Rows from block 6 of a small multi-label audio tagger, named by matrix and row number. Rows with one number belong to one neuron. Each number is 128 + 24 x the weight over its row's rms, rounded and kept within 0 to 255. All counts start at 0. After the name is the row's rms in percent of the matrix's.
Before each neuron's rows are labels from the 100 clips, of 14976, where the neuron reaches its highest value: "top examples" is what is common among them. Only what is clearly more common there than usual is listed. The data: single English command words and digits, spoken by a formant synthesiser in many voices. In brackets: how many of the 100, against the usual share in percent.
# fc1: MLP up (model.blocks.6.mlp.fc1.weight, 480x160), inputs 0-159
# fc2: MLP down (model.blocks.6.mlp.fc2.weight, 160x480, transposed), outputs 0-159

top examples: /ə/ (71 vs 9.8); /n/ (69 vs 25.9); /oʊ/ (42 vs 16); word: open (34 vs 1.9)
fc1.148 104 [116 171 122 153 156 107 147  75 157 125 122 128  78 145 106 116  92 112 163  70 111  96 100 100 160 144 127 126 129 126 125 153 113 142 111 111  76 128 117 147 121 143 127  82  96 164 156 110 134 124 104 140 128 119  98 131 140 118 129 111 146 145 103 131 122 106 113 101 119 103 123 119  95 137 149 134 120 126 135 138 135 123 133 157  77  96 107 129 161 138 180  80 106 130 142 150 117 111 127 159 142 124 106 112 105 104 109 158 103 175 114 109 136 148  84 146 133 200  89 110 145 134 115 150 161 122 119  93 100  92  89 125 122 113  83 125 124 113 165 113 126 130  98 129 135 119 141  90 136 151 102 138  93 135 125  89 152 186 114 138]
fc2.148 109 [166 187 129 142 143 107 105 117 127  96 121 139  97 143 171 134 153 152 142 158 140 134 153 111 132  87 111 132 127 125 134  67 173 100  99 104 153 143 131 122 137 152  93 131 133 106 141 115 136 143 109 145 135 156 102  85 151 106 134 117 125 125 130  96  99 134  80 140 128 158 129 128  98 116 125 129 140  98  91 121 141 116 153 136 118 116 138 129 121 125  90 149 104  97 120 165 136 136 140  97 150 145 101 113 163 112 134 105 172 114 161 107  95 114 164 142 128  96 142 150  84 124 125 144 143 168 113 109 128 106  98 136 111 138 122 114  90 142 149 105 172 127 123  45  94 120 129 180 110 175 145 128 116 109 143 172 132 116 137 183]

top examples: /ə/ (65 vs 9.8); /s/ (61 vs 19.9); /ɛ/ (56 vs 15.9); /v/ (41 vs 5.9)
fc1.350 087 [ 95 179 119 139 114 141 112 116 127 110 113  95 107 138 125 141 123 137 149 110 132 135  98  93 107 110 126 103 166 129  93 140 107 136  97 131 113 104 104 126 155 192 124 157  90 146 108 130 116 125 110 133 100  99 107  88 101 159  96  87 135 157 118  89 144 125 129 167 100  94  87 135 138 142 134 124 146 145  91 127 121 143 142  96 158 156  96 139  98 135 158 123 128  78  81 177 163 152 144 141 121 144 177 143 108 113 114 130 143 175  79 128 152 104  82 150 122 116 118 103 146 142 123 155 122 119 133  68 141 125 140 153 150 122  97  86 144 136 143 105 154 145 105 137 114 116 111 137 136 138 151 148 126 117 129 148 158 161 105 182]
fc2.350 084 [121 117 132 171 133 102 145 156 176 130 102  96 141 129 144 134  99 125 147 112 139 125 128 115 171 110 121 188 129 129 169  85 122 113 105 129  98 137 148 128 142  96 103 121  85  91 114 114 106 109 158 123 171 163  81 137 132  95 115 103 146 133 138  91 105 146 121 125  91 126  99  90 126 130  97 117  92 133 106 139  99 123 109  91 141 162 100  95 150 158 142  95 106 138 144 133 147 150 105 143 138 122 125 123 177 136 126 169 131 156 144 142  99 106 114 150 161 131 111 190  82 112 152 150 114 130 153 109 129 139  89 109  53 144 145 134 151 145 129 127 155 116 117 129 110 125 124 150  98 144 150 119 176 149 111 116 109 144 120  84]

top examples: /ə/ (40 vs 9.8); /p/ (38 vs 17.6); mains hum (33 vs 12.7); thin (high-pass) (30 vs 11.9)
fc1.109 105 [129 101 178 161 117  93 199 137 142 116 120  79 125 145 165 133 154 112 179 120 122 123 128 167 111 158 103 120 106 121 159 139 123 138 134 113 181 156 128 136 121  85 155 104 147 125 128 112 131 141 136  60 143 132 144 107  76 118 118 164 126 102 159 104 141 123 169 130 120  97  68 136 156 121 151 159 128 112 108 109 148 112 170 114 169 109 126  96 130 124 133 102 174  91 139 121 156 113 100 120 140 135 148 136 169 165 111 148 124 149 150 149 112 126 122 125 164 130 165 122 121 162 124 129 127 138 133 132 142 144 131 113 172 165 131 124 126 177  97 111 104 104 147 140  90 101 123 125  92 121 142 168 111 121 122 130 142 136 112 151]
fc2.109 108 [106 127 129 173 177 142  75 136 122 118 137 133 108 161 139 120 148 108 149  60 115 138 150 139 122 110 116 116 139 160 138 129 120 120  69 123 122 112 104  98 139 151  88 123 114 114 128 121 101  99 124 122 128 130 184 158 128 114 166  95 124 131 108 119 119 123 104 119 100  98 158 109 130  75 153  91 123 122 129 104  81 141 126 165 159 134 134 121 117 118 140 138 123 134 140  75 133  76 114 140 112 144 126 145 121 113 116 132 141 114 125 158 103 106 123  96 139 119 147 151 165 119 143 132  97 111 153 154 151 109  70 120 131  95 161 129 186 106  90 140 157  83 146 117 145 102  82 116 140 122 147 141 161 106  81 167 126 131 161 107]

top examples: clipping (63 vs 8.2)
fc1.451 099 [136  87 126 108 127 173 146 119 138 123 149 109 161 105 129 129  98  93 136 149 181  94 171 117 131  86 130 107  99 174 129 159 175 131 112 125 140 110 107 164 145 151 158 168 107  95 122 127 121 110 138 127 130  98 123 117 122 119 181 129 124 125 132 120 146 105 117 140 157 109 109 106 133 136 117 144 112 132 134 112 107 147 102 156  97  84 121  88 118  95 133 127 163 112 104 148 111 177 168  94 155 114 100  91 118 161  90 144 137 111 152 140 148  95 138 126 145 111 115 146  97 189 157 145 160 134 141 127 142  87 100 159 166 103 127  94 141 140  91 106 152 147  97 113 132 160 102 113  72 146 123 107 127 127 160 104 150 136 136 127]
fc2.451 096 [101 139 141 125 147 133 120 129 146 115  97 113 123  97 125  99 121 147 133 105 100 147 134 143 109 108 156 140  88 119  69 130 139  91 117 140 141 136 118 117 105 113 124  94 114 134  94 113 168 117 153  97 122 167 107 115 101 122  88 143 136 116  87 132 117 113 134 134 151 103 148 139 110 101 104 136 120 104 140 125 132 114 153 141 126 132 171 109 153 148 134 142 117 137 142 172 139 162 105 136 193 117 109  91 147 112 158 145  99 131 108 112  91 102  93 189 143 105 114 169 143  91  60 106 153 170 121 130 123 149 129 176 154 129 140 139 103 128 119 134 185 132 185 133 141 165 123 117 113 142 145 113 122  65  99 102 111 152 154 124]

top examples: /ɝ/ (87 vs 16.1); reverberation (64 vs 34.6); /d/ (34 vs 8); pink noise (32 vs 12.8)
fc1.158 097 [129 110 153  95 130 135  99 119  97 148 105 133 127 152 155 130 105 136 149 167 129 152  87 133 109 123  81 162 110 173 121 122 148 115  84 183 113 136 132 133 125 115 144 112 164 143 128 157  87 117 123 138 131 121 122 153  77  85 122  67 112 113 155 113 120 165 136 170 118 123 126 108 139 131  84 127 112 112 136 104  93 123 148 135 146 147 141  68 119 144 106  92 115 151 146 159 166  85  91 145 101 122 142 121 114 125 153 167 131 149 113 151 141 101 107 130 132  79  74 113 117  97 107 111 128 137 144 109 112 133 105 105 102 114 114 107 171 166  96 112 122 132 124  98 149 195 117 114 103 121 111 112 111 129 127 130  77 123 127 122]
fc2.158 094 [147 141 132 129 152 121 143 116 111 133 127 159 123 134 112 131 122 138 110  88  87 135 177 127  85 110 166 118 117 129 132 129 124 113 140 122 131 125 165 128 126  92  72  83 121 134 178  74 132 165 155 126  88 140 113 148 122 116 128 159 132  99  95 173 158 159 150  69 164 145 139 155 168 109 108 122 133 116 121 119 122 125 125 124 191  93 119 102 118 135 131  98 162 150 146 166 142  95 155 104 118 116 123 107 147 155 139 102 125 109  97 103 172 139 146 101 142  98  99 126 139 121 134 139  97 124 142  79 129 133 171 112 143 111 139 101 111 127 123 142  89 185 137  97 135 134 140  86 149 121 140 132  91 121 145  93 133 169  98 125]

top examples: clipping (97 vs 8.2); /oʊ/ (68 vs 16)
fc1.302 083 [154 133 146  94 118 160 115 109 101 154 154 136 129 133 184 171 129 134 150 184 152 103 129 154 143  99  94 144 132 114 128 118 137 129  97 147  98 130 154 148 136  95 109 167 159 109 111 112 104 127 133 173 147 133 166 166 122 128 133 100 103 141 111  97 148 105 112 169 125 132 145 213 140 131  92 107 127  89 115 101 129  99 121 139 145 142 139 123 150  79 133  92 154  97 131 112  82 120 112 142 126 166 129 105 118  94 137 149 151 168 126 176 142 151 129 127 137 108 142 138 140 162  97  76 127 150 152 162 144 142 109 131 142 139 115 129 158 162 121 154 156 129 129 164 119 128 136 129 160 115 127 148 119  77 134 129 109  90 168 125]
fc2.302 081 [175 112 161 147 127  99 132  72 163 136 128 174 132 164 119 105  91 121 110 109 157 116 149 148 142 130 139 156 152 124 110 102 149 159 154 142 171  91 158 112 135 109 129 151 146  96 117 108 113 176 157 148 104 139 132 140  97 144  95 127  88 116 133 167  84 158 148 131 129 150 123 164 134 104 133  93 150 121 130 135 170  94 117 105 103 130 144 146 110 155  87 136 112 120 127  94 132  61 137 135  99 130 111 149 102  91 131 120 165 101 156 106 107  97 123  98 100 114 104 109 115 137 146 128 133 133 136 123 113 117 115 183 125 132 144  88 129 102  84  97  89 129 149 115 157  99 119 105 128 142 137 115 107 174 136 172 134 105 105 133]

top examples: pink noise (73 vs 12.8); /p/ (38 vs 17.6)
fc1.369 099 [146 145 147 140 194 133  97 104 116 136  67  96 131 137 151 153 126 103 116 113 102 166 144 145 155 118 107 126  96 150 130 144 127 178  94  93 132 147 136 145 100 129 149 145 116 123 173 150  78 105 135 111 122 123 142 142  89 159 101 122 104  88 121  82 122 112  94 112 112 102 150 109 149 130 124 161  75  80 141 112 120 114 162 131 165 113 143 113 111 119 166 137 105 105 139 107 109 119  95 142 126 131 115 150 163 106 136 131 130 148 129 140  94 121 153 140 107  99 145 106 180 163  87 133 135 113 155 150 149 128 160 121 185 170 151 118 101 108  89 147 128 110 152 157 123 111  94 112 156 142 156 118 140 139  99 128 148 146 136 141]
fc2.369 092 [142 148 143 169 122 149 131 118 118 125 136 126 119 129 119 127 159 124 125 105 116 151 110 121 143 107 107 120 119 124 119 133 118 146 128 134 162 123 141 141 121 145 114 132 100 113 152 144 156  95 140 141  85  73 134  78 109 105 132 139 122 128 138 160 129  95 123  74 141 151 134 126 148 107 156 114 132 104 107 136 126 161 144 129  69  92  99 115 114 120 129 122 107 113 164  63 111  92 183 154 128 142 160 112 137 131 122 120 111 105 151 115 111 117  96 135 148 171  86 161 133  93 142 142  95 112 181 123  84  98  68 143 111  86 163 156 155 126 117 105 190  94 126  72 169 143 142 130 126 140 162 141 128 107 109 149 136 156 132 151]

top examples: clipping (99 vs 8.2)
fc1.15 100 [123  80 108 109 160 142 109 133 170 151 130 143 110 123 150 111 129 130 117 145 135 121  94 114 161 151 100 138 140 134 112 144 143 166 130 145  84 121 158 122 139 119 130 154 105 154 145 132 104 124 181 108 110 150 102 100 113 124 114 143  89 156 130 153 146 130 149 120 127  96  71  91 198 142 118 107  89 124 119 130 137 167 195 147 107 119 159 122  94 165 142 103 161 177 118 125 115 159 105 126 140 157 135 125 126 104 120 106 145 151 175 109 168 122 103 155 132 139 130 118 174 130 116 139 124 148 146 129 118  96 119 136 118 119 120 129 121 134 128  89 108 126  96 126 133 116  97 122  92 125 127  98 146 134  93  67 133  62 132  83]
fc2.15 105 [103 133 136 114 109 102 117 114 105 114 142 115 143 121 134 147 118  61 130 117  99 118 101  89 126 145 102 133 118 141 168 115 120 134 117 149 182 117 127 193 122 129 104 128 134 132 150 109 111 152 119 114 147 121 122 119 116 142 133 143 201  98 158  92 117 107 110 110 151 141 140 121 106  89 121 137 145 140 133 167 118  90 114 118  99 139 143 100 164 180 129 184 138 132 134 171 131 116 141 147 129 102 122 119 132 139 132 108 139  98 130  83 163 146 135 168 138 134 146  95 137  92 109  81  86 129 118 155  73 151 107  86 162 146 120 136 113 140 113 171 102  72 125 110 118 136 119 108 153 127  83 143 157 111 145 116  96 155 104 133]

top examples: /t/ (53 vs 22.2); /eɪ/ (34 vs 5.9); thin (high-pass) (32 vs 11.9); /aɪ/ (25 vs 9.8)
fc1.203 100 [132 115 142 102 119 131 133 131 118 127 121 156 121 123 141 133 167 132 158 130 145 111 110 101 133 103 119 102 149 157 129  92 120 145 173 118 122 120 157 155 104 104 139 154 153 121 135 153 109 148 165 152 134 110  99 126 107 144  76 176 120  98 106 126 115 179 109 114 109 112  96 161 143 115 139 142 103 107 141 103 146 152  98 107 109 126 132  99 161  75 126 173 122 113 166  96 151 156 115 123 130 161 118 142 136 156 135 104 100 113 116 110 162 125  85 122 158 121 118  70 129 105  99 155 128 152 136 150 108 112 166 124 116 125 177  99 121 152 108 134 133 106 167 113 122 110  87 169  96 175 122 126  62 128 105 144 121 198 113 134]
fc2.203 107 [172 129 178 166 148  87 141 100 129 155 155 148 109 110 112 118 131 133 154 123 149  97 130  96 150 132 130  84 135 111  98 169 104 165 143 121 118 111 167  93 121 109 135  97 146 144 140 134 148  67 113 169 114 126 128 120 128 152  98 142  90 157 150 111 150 167 119 150 112 174 107 143 117 120 139 120 117 131 152 113 126 138 140 103 137  96 155 107 120 120 161 102 182 157 144 132 141 105 140 166 123 105 131 157  95  94 116 144 149  76 148 164  94 122 149 110 117 102  96 141  73 130 155 140 150 122 129 132 140 115 164  98 132 118  99 121 100 146 123 174 135 154 130 109 126 139 180 127 125 117 156 113 118 181 139  99 115 147 103  99]

top examples: pink noise (46 vs 12.8); /tʃ/ (29 vs 3.9)
fc1.139 090 [108 130 136 174 135 137 181 122 125 105 132 127 143 121 103 119 117 124  96 178 158 134 137 121 144  79 187 122 142 113 129  93 138 108  85  92 138 149 140 102 126 123 157  94 116 138 136 103 114 131 112 127 122 145 132 138 133 134 127 114 103 143 113  69 133  92 133 163 157 116 140 114 173 142 164 125 101 123 125 138 132 136  96 170 117 139 122 176 126 109 136 135 135 148 121 190 115 146 139 105 131 135 147 140 119 105 115 148 111  86 130 142 124  67 141 110 213 170  83 111 142 157 109 171 118 152 113 119 123 126  93 117 129 136 128 108 115 106  64 126 164 153 112 152 170 132 161 111  91 105 118 126 123 142 115 124 120 139 111 124]
fc2.139 098 [125 126 145  81 125 173 127 118 124 143 112  99 120 138 127 107 141 122 103 105 114 100 120 149 133 134 136 134 137 112 123 123 177 130 163 131 130 172  94 123 128 126 110 155 103 106  85 160 115 142 114 152 140 119 153  96 148 103  98 139 138  96 152 162 131 115 109 111 142 134 194  95 126 143 106 137 155 138 135 112 152 111 174 181 126 139  99 161 135 125 184 178 119 122  76 153 169 126 154  87  80 127  76  96 120 104 123 118 130 100 147  91  98 155 135 114 140 100 165 123 154 147  88 100 173 132 107 120 142 137 104 123 145 128 158  92 160 126 120 132 142 146 175 130 144  85 113 133  95 129  99 104 109 116 138 127 126 113 148 146]

top examples: clipping (93 vs 8.2); /k/ (51 vs 16); /æ/ (42 vs 6)
fc1.117 109 [129 104 126  85 103 126 105 172 128 147 134 138 174 156 148 104 163 128 160 121 134 133 108 102 173  99 127 135 148 154 108 131 142 164  93 148 157 138 133 141 131 134  83 157 126 113 135 111 145 165 152 117 154  97 118 144  88 142 153 123  95 120  94 139 108 106 137 103 120 118 103  72 144 152 160 143 131 152 144 113 165 157 138 144 134 169 163  92  74 121 118  89 134 155 156  81 120 181 105 139 148 132 100 146 103 118 110 105 119 122 125 103 131 113 114 127 133 139 119 117 124 149 131 126 128 150 161 112 118 113 146 119  80 148 150  97 129 113  97 120 163 111  94  96  76 113  70 149 108 131 140 135 112 175 113 111 166 106 104 104]
fc2.117 107 [169 162 138 108 145 145 133 111 106 130 106  94 148 119 132 140 144  95 141  93 105 142 160 109 113 141 104 115 127 124 151 139 130 121 123 113 123 125 160 109 133 110 146 104 110 152 170 139 110 162 135 113  89 134 144 110 147 147 102 109 179 126 137 102  90 135 118 134 171 128 132  80  97  84 133 109 102 151 128 103 128  54  98  87 126 124 128 125 163  98 134 137  97 154 140 194 156  82 141 150  99 132 114  98 151 147 152  99 119 140 146 112 145 125 149 150 119 148 104 102 112 126 153 111 132 130 119 143 128 149 136  92 130 134 115 133  95 137 102 122 137  92 123 151  96 131 114 130 137  93  79 105  70 150 190 164 181 127 123 111]

top examples: /ə/ (67 vs 9.8); /n/ (66 vs 25.9); /s/ (65 vs 19.9); /æ/ (42 vs 6)
fc1.66 082 [111 182  87 122 138 118 128  96 115 127 124 114 129 144 111 121 140 129 116 127 126 155 127 153 172 108 117 107 125 105 150 130 142 149 127 135 134 162 117  99 133 140 125 116 103 135 112 141 164  90 103 105 107 149 109 101 118 107 155 139  65 116 113 125 111 177 159 189  90 138  79 136 109  93 122 147 106  91 139 111 118 130 182 109 155 133 127 131 123 139 110 149  88 109 137 149 151 112 197 146 106 137 108 148  67 114 169 152 101 157 146 125 164 111  70  92 140 111  87 123 122 170 107 140 119 134 101 157 127 120 150 142 163 144 138 144 155 122 142 151 128 179  94 129 102 105 159 132 148 147 109 117 124 128 132 126 112 127 133 161]
fc2.66 085 [134 134 131 127 151 146 136 182 122 155 106 129 130 134 146 125 143 162 130 159 127 150 153 156  95 121 147 141 126 134 116 118 163 130  64 132 171 109 111 160 159 162 168 128  90 131 137 162  95 118 142 130  76 136 103 113  84 112 179 103 158 125 140 164 128 142 147 122 138 154  96 101 113 154 104 173 151 111 133 111 155 116 122 137 135 113 153 120 119 139 104 126  84 117  97 174 133 136 134 132  78 166 154 108 178 138 149 119 138 131 107 154 114 128 108 118 133  96 132 130 131 159 120 121 167 143 127  93 133 114 130 141 112 107 159 101 100 134 114 104 163 129  55  61 128 121 130 132  93 100 111  97 107 113 106 156 127 148 124 143]

top examples: pink noise (100 vs 12.8); /ɛ/ (48 vs 15.9); /s/ (42 vs 19.9); thin (high-pass) (39 vs 11.9)
fc1.20 079 [110 136 160 107 114 141 125 132 139 146 123 132 111 143 149 123 141 114  71 140  73 175 128 140 162  99 140  81 142 139 103 138 160 140  75 120 122 119 138 149 119 156 136 186  87 183 122 112 106 157 141 128 124 129 119 136 142 154 136  86 112 109  87 150 142 162 161 147 151 158 116 118 150 139 117 163 133  94 104  81 131 108 138 120 119 154  56 160 127 150 105  95 113 131  56 124 109 140 144 118 170 134 142 121 116 148 143 135 151 122 123  99 125 163 127 138 111 107 129 117 128 130  96 123 124 123 125 101 120  91 121 132 144 121 129 108 110 116 113 145 154 115  59 166 137 160 170 104 146 127 133 129 154 115 146  93 165 134 108 123]
fc2.20 081 [121 136 131  92 139 142 127 128 129 144 102 133 140 153 132 104 115 138 125 171 107 122 118 129 111 137 159 129 117 124 152 123 153 158 125 104 169 127 143 117 110 136 104 111  58 104 136 184 121 130  96 129 154 155 103 127 148 104 133 120 140 140 140 134 129 108  91 104 118 130 122 115 129 100 105 113  88 173 139 138 140  73  70 125 119 153 134 131 109 114 120 102 100 140 130  98 100 106 140 115 209 156 154 128 140 136 142 128 141 157  80 163 118 106 108 153 112 142 151 125 157  70 161 114 150 123 139 159 132 142 166 142 142 164 132 128 122 158 107 112 166 100 112  87 120 148 158  96 110 125 183 127 107 153 138 151  82  99 144 177]

top examples: clipping (67 vs 8.2); /aɪ/ (25 vs 9.8)
fc1.262 114 [102  89 158 151  56 112 101 118 112 101 122 110 109 148 190  90 126 101 124 124 150  92 102 133 145 111 167 102 128 143 179 100 109 156  82  96 141 118 118 143 117 122 162 106 149 136 139 140 154 135 133 149 167 160 164 124 136 129 150 125 109  94 141 127 164  78 109 154 129 142 108 107 115 198 154  97 130 118  75 120 154 166  95 146  91 154 166 112 135 133 123  90 127 105 153 103 123 123 126  82 134 153 137  95 112 130 135 169 118 141 161 119 127 143 132 142 118 128  89 161 134 156 158 139 107 122 120  98 142 126 170 126  98 107  88 110 125 137 146  94 104 125 135 106  93 125 129 127 132 130 141 139 145 142 149 117 137 131 137 124]
fc2.262 108 [109 153 115 152 131 123 178 129 162 171 141 101 153 120 111  86 139 135  99 143  99 151 122  77 139 128 127 133 158 127 125 118 148 137 127 127 136 142 145  94 177 115 123 132 139 132  93 125 104 144 132 121 112 147 141 181 128 109 137 111 129 187 119 125 148  97 127 149 140  86 143 177 150 141 108 116  99 111  93 147 118 104 132 178 106 119 137 152 142 138  99 120  83 116 102 115 127 152 174 126 101 123  79 130 162  93 147  99 151 176  84  81 140 102 134 115 121 131 134  75 149 141 111 110  67 135 112 143 102 162  63  96 117 108 119 101 123 115 122 102 148 125 125 134 130 138  89 109 143 145 131 134 102 153 116 130 158 135 130 150]

top examples: /ɝ/ (79 vs 16.1); /ɛ/ (68 vs 15.9); /m/ (65 vs 10.6); /ʒ/ (64 vs 2.1)
fc1.415 098 [170 160 121 134 136 130 144 145 114 121 137 129 124 115 124 181 171 120  69  90 197 167 143 108 133 121 139 100 152 150 123 124 160 166 121 156 132 145 132 122 130 159 143 117 145 150 117  97 147 115 129 161 135 107 156  59 160 147 140 195 163 172  97 110 122 127 117 161 149 114 134 175 103 140 154 134 111 125 104 142 132 149 157 165 107 132 167 144  95 113  99 125 131 127 128 162 150 130 160 125 119 146 141 137 114 115  95 139 150 116 121 149  91 114 132 142  93 140 131 153  81 149 131 108 152 111 147 120 152 110 134 135 117 141 131  77 133 100 124  90 155 117 118 136 131 113 116 115 131 135 134 100 162 172 147 119 140 130 151  66]
fc2.415 091 [117 178 136  96  92 106 147  82 125 137 119 129 160 121 114  87  97 144 134 113 120 145  97 168 130 145 144 159 121 106 165 159 171 149 103 134 154 114 147 113 164 123  87 147 108  99 107 144  68 103 106 110 152  91 119 162 130 113 116 152 113 155 121 137  72 143 157 155 152 138 142 147 156 117 117 124 141 134 159 102 125 150  70 122  91  97 102  99 140 150 145  82 149 153 147 122 133 114 123 109 161 150 108 106 127 116 166  96 113 105 163  87 170 137 134 117 133 106 164 157 157 103 146 136 161 130 133  82 137 135 142 162 112 140 150 154 111 135 117 117 147 169 130 120 130 123 159 126 118 109 133  91 109 134 111 133  89 113 140 152]

top examples: pink noise (79 vs 12.8); reverberation (64 vs 34.6); thin (high-pass) (47 vs 11.9); whispered (29 vs 5)
fc1.201 122 [133 116 153 136 121 122 108 134 113 160  98 134 135 132 154 184 134 131 174 111 135 138 123 113 125  80  83  79 108 126 138 160 150 142 134 158 175 118 129 113  85  89 131 104 120 134 124 125  95 115 127 142 110 120 122 123 126 155 136 122 113 141  62 114 160 112 132 113 165 103 149 130 127 163 119 179  93 110 137  94 126 121 128 100 133 132 143 206 132 132 139 135 123  64 111 110 130 136 164 122 105 155 119 139 156 134 151 155 159 121 127 123 124 145 120 177 155 112 178  98 120 136 110 109 109 159 103 105 125 100 182 140 143 119  95 124 124 119 186 173 150  93 121 153 132 120 107  92 133 102 127 116 164 150 107 119 119 129 125 140]
fc2.201 102 [144 154 138 166 142 141 110 131 145 157 131 134  79 118 137 114 126  98 103 135 118 110 132 133 118 130 141 107 151 144 153 148 125 158  83 122 138  96 115 100 158 104  81 157 123 109 186 125 125 135 128 127  84 124 119 131 168  80 126 112 135 104  87 116 138 139  95 138 121 128 134 148 190  73 126 135 138 143 115 150 108 129  96 153  76 100 111 135 122 113 125 126 134 128 163 120 147 101 143 124 180 140 167 168 150  97 147 127  94 132  98 133 116 105 138 145  96 182  98 108 165 107 160 141 145 124  88 112 130 122 107 126 133 158 124 134 128 152 104 136 171 102 135  84 144 167 130 141 184 121 151 121  87 112 121 178 120 133 149 107]

top examples: /ɝ/ (91 vs 16.1); /ʒ/ (66 vs 2.1); /m/ (66 vs 10.6); /ɛ/ (66 vs 15.9)
fc1.65 099 [137 104 159  70 134 111 121 158 144 162 135 139 127  86 129 108 147 174 116 103 190 131 144 109 154 177 140 125 129 138 130 120 142 113 128 133 147 150 140 118 112 127 130 146  89 100 117  85 131 129 175  67 166 116 150 122 137 113 137 181 130 133  79 134 123 132 130 140 149 146  84 145 129 167 163 156 116 145 121 158 139 141 151 145 120 116 130 109 115 143 131 108  97 111  92 121 110 145 135 131 112 161 103 145  93 121  88  95  99  89 136  99 146  98 139 123 134 115 135 137 117 117 101 145 166 119 136 106 160 114 193 130 124 137 123 113  92  94 156 104 161 129 126 138 107  95 104 110 141 152 149 122 139 158 141 174 110 144 161  72]
fc2.65 098 [121 158 156 125 136 104 103 110 112 146  98 159 136 117 123 177  75 133 146 144 115 129 109 142 111 151 153 133 101 144 139 113 126 160 166  94 165 106 120 102 117 113 136  88 157  94 170 106 123 142 121 164  84  97 149  89 159 144 100 137 100 185 114 127 152 195 149 112 153 114 165 125 136 108 140 170 124 128 152 123 144 123  85 151 142 146 143  89 117 123 114 132 153 172 139 128 103 135 128 117 125 137 152 105 126 117 162 102 117 134  97 125 160 136 149 104 154  93 134 129 151 164 153 114 134 139 133  97 137 156 108 149 126 114 115 133  92  98 104 107 157 209 124 104 112 157 144 105 150 155 110 126  96 116 131 117 113 158 120 154]

top examples: /ɝ/ (93 vs 16.1); voice: deep voice (70 vs 24.2); white noise (39 vs 12.7); pink noise (36 vs 12.8)
fc1.21 081 [ 97 142 129 159 105 139 148 117  99 124 124 125 100 146 106 164 144 115 114  91 151 130 111 144 142 130 143 164 147 121 148 110 170 154  80 115 116 111 131 181 108 124 161  96 112 147 110 157 116 129 122 125 153 102  63 149 151 139 136 166 104 128 151 220 105 163 111 105 149  97 122 115 128 111 167 117 151 114 102 116 114 154 105 135 128 152 107 132 125 137 184 109 152 128 148 169 136 144 145 139 111 119  94 115 153 128  90 143 133 139 140 131 102 142 137 104 133 148  70 131 160  88 147 124 143 148 138 114 163 108 104 107 125 120 107 152 118 137 142  88 148 166 128  92 124  73 149 110 148 118 127  81 154 123 151 105 108 110 131 140]
fc2.21 086 [151 143 113 152 111 128  73 114 163 133 112 144 118  86 130 133 163 180 125 107 129 105 161 139 131 122 119 139 167 101 125 125  90  98 108 133 134 110 169 135 105 112 106 114 137 179 114  89 121 131 161 133 130 159 101  92 152 139 149  91 138 123 147  95 152 153 129 143  78 129  95 162 109 130 129 121 131 121 138  97 136 113  90 136 100 136 127 121 143 130 121  93 197 130 136 133 151  96 117 105 113 112 104 139 177  84 185  85 120 122  98  95 144 153 175 102 125 131 120 144  85 172 138 138 113 132 124 103 142 138 132 127  90 118 124  90  95 117 123 109 138 116 159 150 148 103 110 106 142 138 153 153 113  87 151 119 139 154 167 146]

top examples: /ɝ/ (73 vs 16.1); /ʒ/ (47 vs 2.1); /m/ (47 vs 10.6); word: measure (47 vs 2.1)
fc1.175 095 [135 171 120 122 144  80  82 133 131 182  91 117 124 121 151 153 174 152 148 132 131 148 112 131 145 137 128 136 128 109 123 126 160 123 149 120 144 116 139 122 107  91 183 121 156 150 133  81 123 121 127 126 136  95 174 131 139 103 125 148 186 117  95 150 139 119  98 139 117 170 123 131 104 129 141 166 158 159 149 141 145 125 131 170 135  76 143 122 103 120 124 105 119 139 105 113  92 146 109 104 140 132  75 110 135 126 109  91 113  87  95 109 133 164 140 135 134 111 163 177  84 147  73 141 157 129 133 117 113 139 128 119 114 130 126 128  87 154 148 141 154 192  96 144 134 105 137 108  64 115 143 136 141 123 128 110 102 128 103 119]
fc2.175 093 [161 142 187 130 158 101 102 124 136  83 140 125 140 160 135 136 132 120 140 147 136 136 134 114  91 169 127  83 165 126 129 123  86 109  90 141 131 137 173 112 136 110 116  74  83 110 135  94 121 151 116 158 118 140 155 108 151 135 129 131 144 125  96 117 112 114 177 103 112 110 162 162  82 158 129 112 111 170 160 154 182 127 168 130  94 138 151 144 121 115 110 174 151 146 104 109 142 126 126 109 125 133 178 135 145 110 122 173  97 119 100 127 159 149 126 112 123 136 134 118 151 120 177 129  97 118 129 111 144 123  86 123 127 158 121 109 112  89 126  97 108 129 129 161 119 159 143 151 138 126 111 118 117 125 173 175 118  74 152 130]

top examples: /t/ (75 vs 22.2); /m/ (46 vs 10.6); /aɪ/ (45 vs 9.8); word: timer (41 vs 2.1)
fc1.136 102 [107 151 157 118 151 161 110 122 126  89 130 105 136 105 152 140  86 111 139 114 110 124  95 130 137 102 102 126 150 131  71 139 157 127  87 158 105  78  77 119 120 135 119 117 117 138 108 119 138 151 183 113 151 124 107 158 115 156 123 122 121 117 121 125 124 144 156 140 107 137 136 131 128 123 131 111  82 134 115 182  96 116 154 127  79 148  87  96 133 131 135 140 148 168 108 124 136 130 142  62 117 123 112 168  99 146 140  74 120 112 138  44 130 141  89 134 127 124 124 146 113 132 114 131 132 130 127 153 131 146 122 160  83 142 122 134 144 166  84 107 107 105 101 139 136 149 134 131  95 176 121 115 120 164  92 174 148 118 144 107]
fc2.136 111 [105 120 155 137 168 174 154 124 104  72 108 114 179 109 140 147  83  55 116 139 118 170 129 115  88 128 132 103 110 160 127 146 134 104 139 116 147 141 129 152  98 118 146 122  71 143 158 152  97 112 151 123 138 175 127 134 111 107 148 128 114 110 126 103 125 123 135 170 159 139 132 127 139 148 131 128 112 132 129 147  96 134 132 146 107 140  94 169 123 146 118 107 164 164 154 132 119  97 151  69 131 161 165 117 137 108 149 111 132 141 164 173 139 184  88 143 129 108 162 101 122 172 110 110 147 107 107 152 131 132 104 125 131 127 119 125  75 139 124 123 132 139 119 146 157 128 141  76 130 154 144 112 121  99 108 142 157 144  98 147]

top examples: /ə/ (50 vs 9.8); /m/ (28 vs 10.6); word: alarm (27 vs 2.1)
fc1.228 098 [101 134 132 163 148 114 145 121 130 154 116 119 119 143 134  95 115  93 118 129 118  83  81 122 136 146 100 147  86 124 116 105 158 151 161 118 170 130 105 126 119 142 133 112 147 119 128  98 101 125 149 121 187 140  77 136 117 162 130 126 119  87 170 120  78 100 144 118 126 123 184 139  88 133  76 129  95 146 109 100 140 128 150 115 165 126 133 132 186 144 142 118 124 123 159 171 137 169 169 108 135 152  80 113 100 116 125 131 111 162 114 129 138 116 126 131 140 153 101 130 164 122 142 104 136 104  79 127 119 112  97 167  85  98 150 164 158 130 149 117 114 149 158 125 112 136 117 123 137 137 101 109  81 131 117 126 104 137 183 114]
fc2.228 105 [143 122 147 158 130 145 122 125 191 130 122 137 129 137 115 108 138 134 130 135 147 150 106 126 124 167 172 138 112 127 152 140 139 126 107 105 125 110  99 137 144 152 119 111 108 112 167 122 179 135 115 132 124 136  88 153 170 132 149 102 121 111  83 137  98 140 133 125 141 138 107 143 146 162 131 152 101 163 130 118 129 166 157 120 101 137 159 141 142  78 101 135 144  94 151 103 123 176 129 141 112 100 118 181 169 171 139 114  92  92 106 124  91 107 186 161  93 113 146 107  97 137  82 165 151 147 127 116 161 105  94 169 162 137  83 126  82 104 143 120 125 116 127 130 138 118 128 128 163 128 102  98 106 147 153 154 106 169 161 116]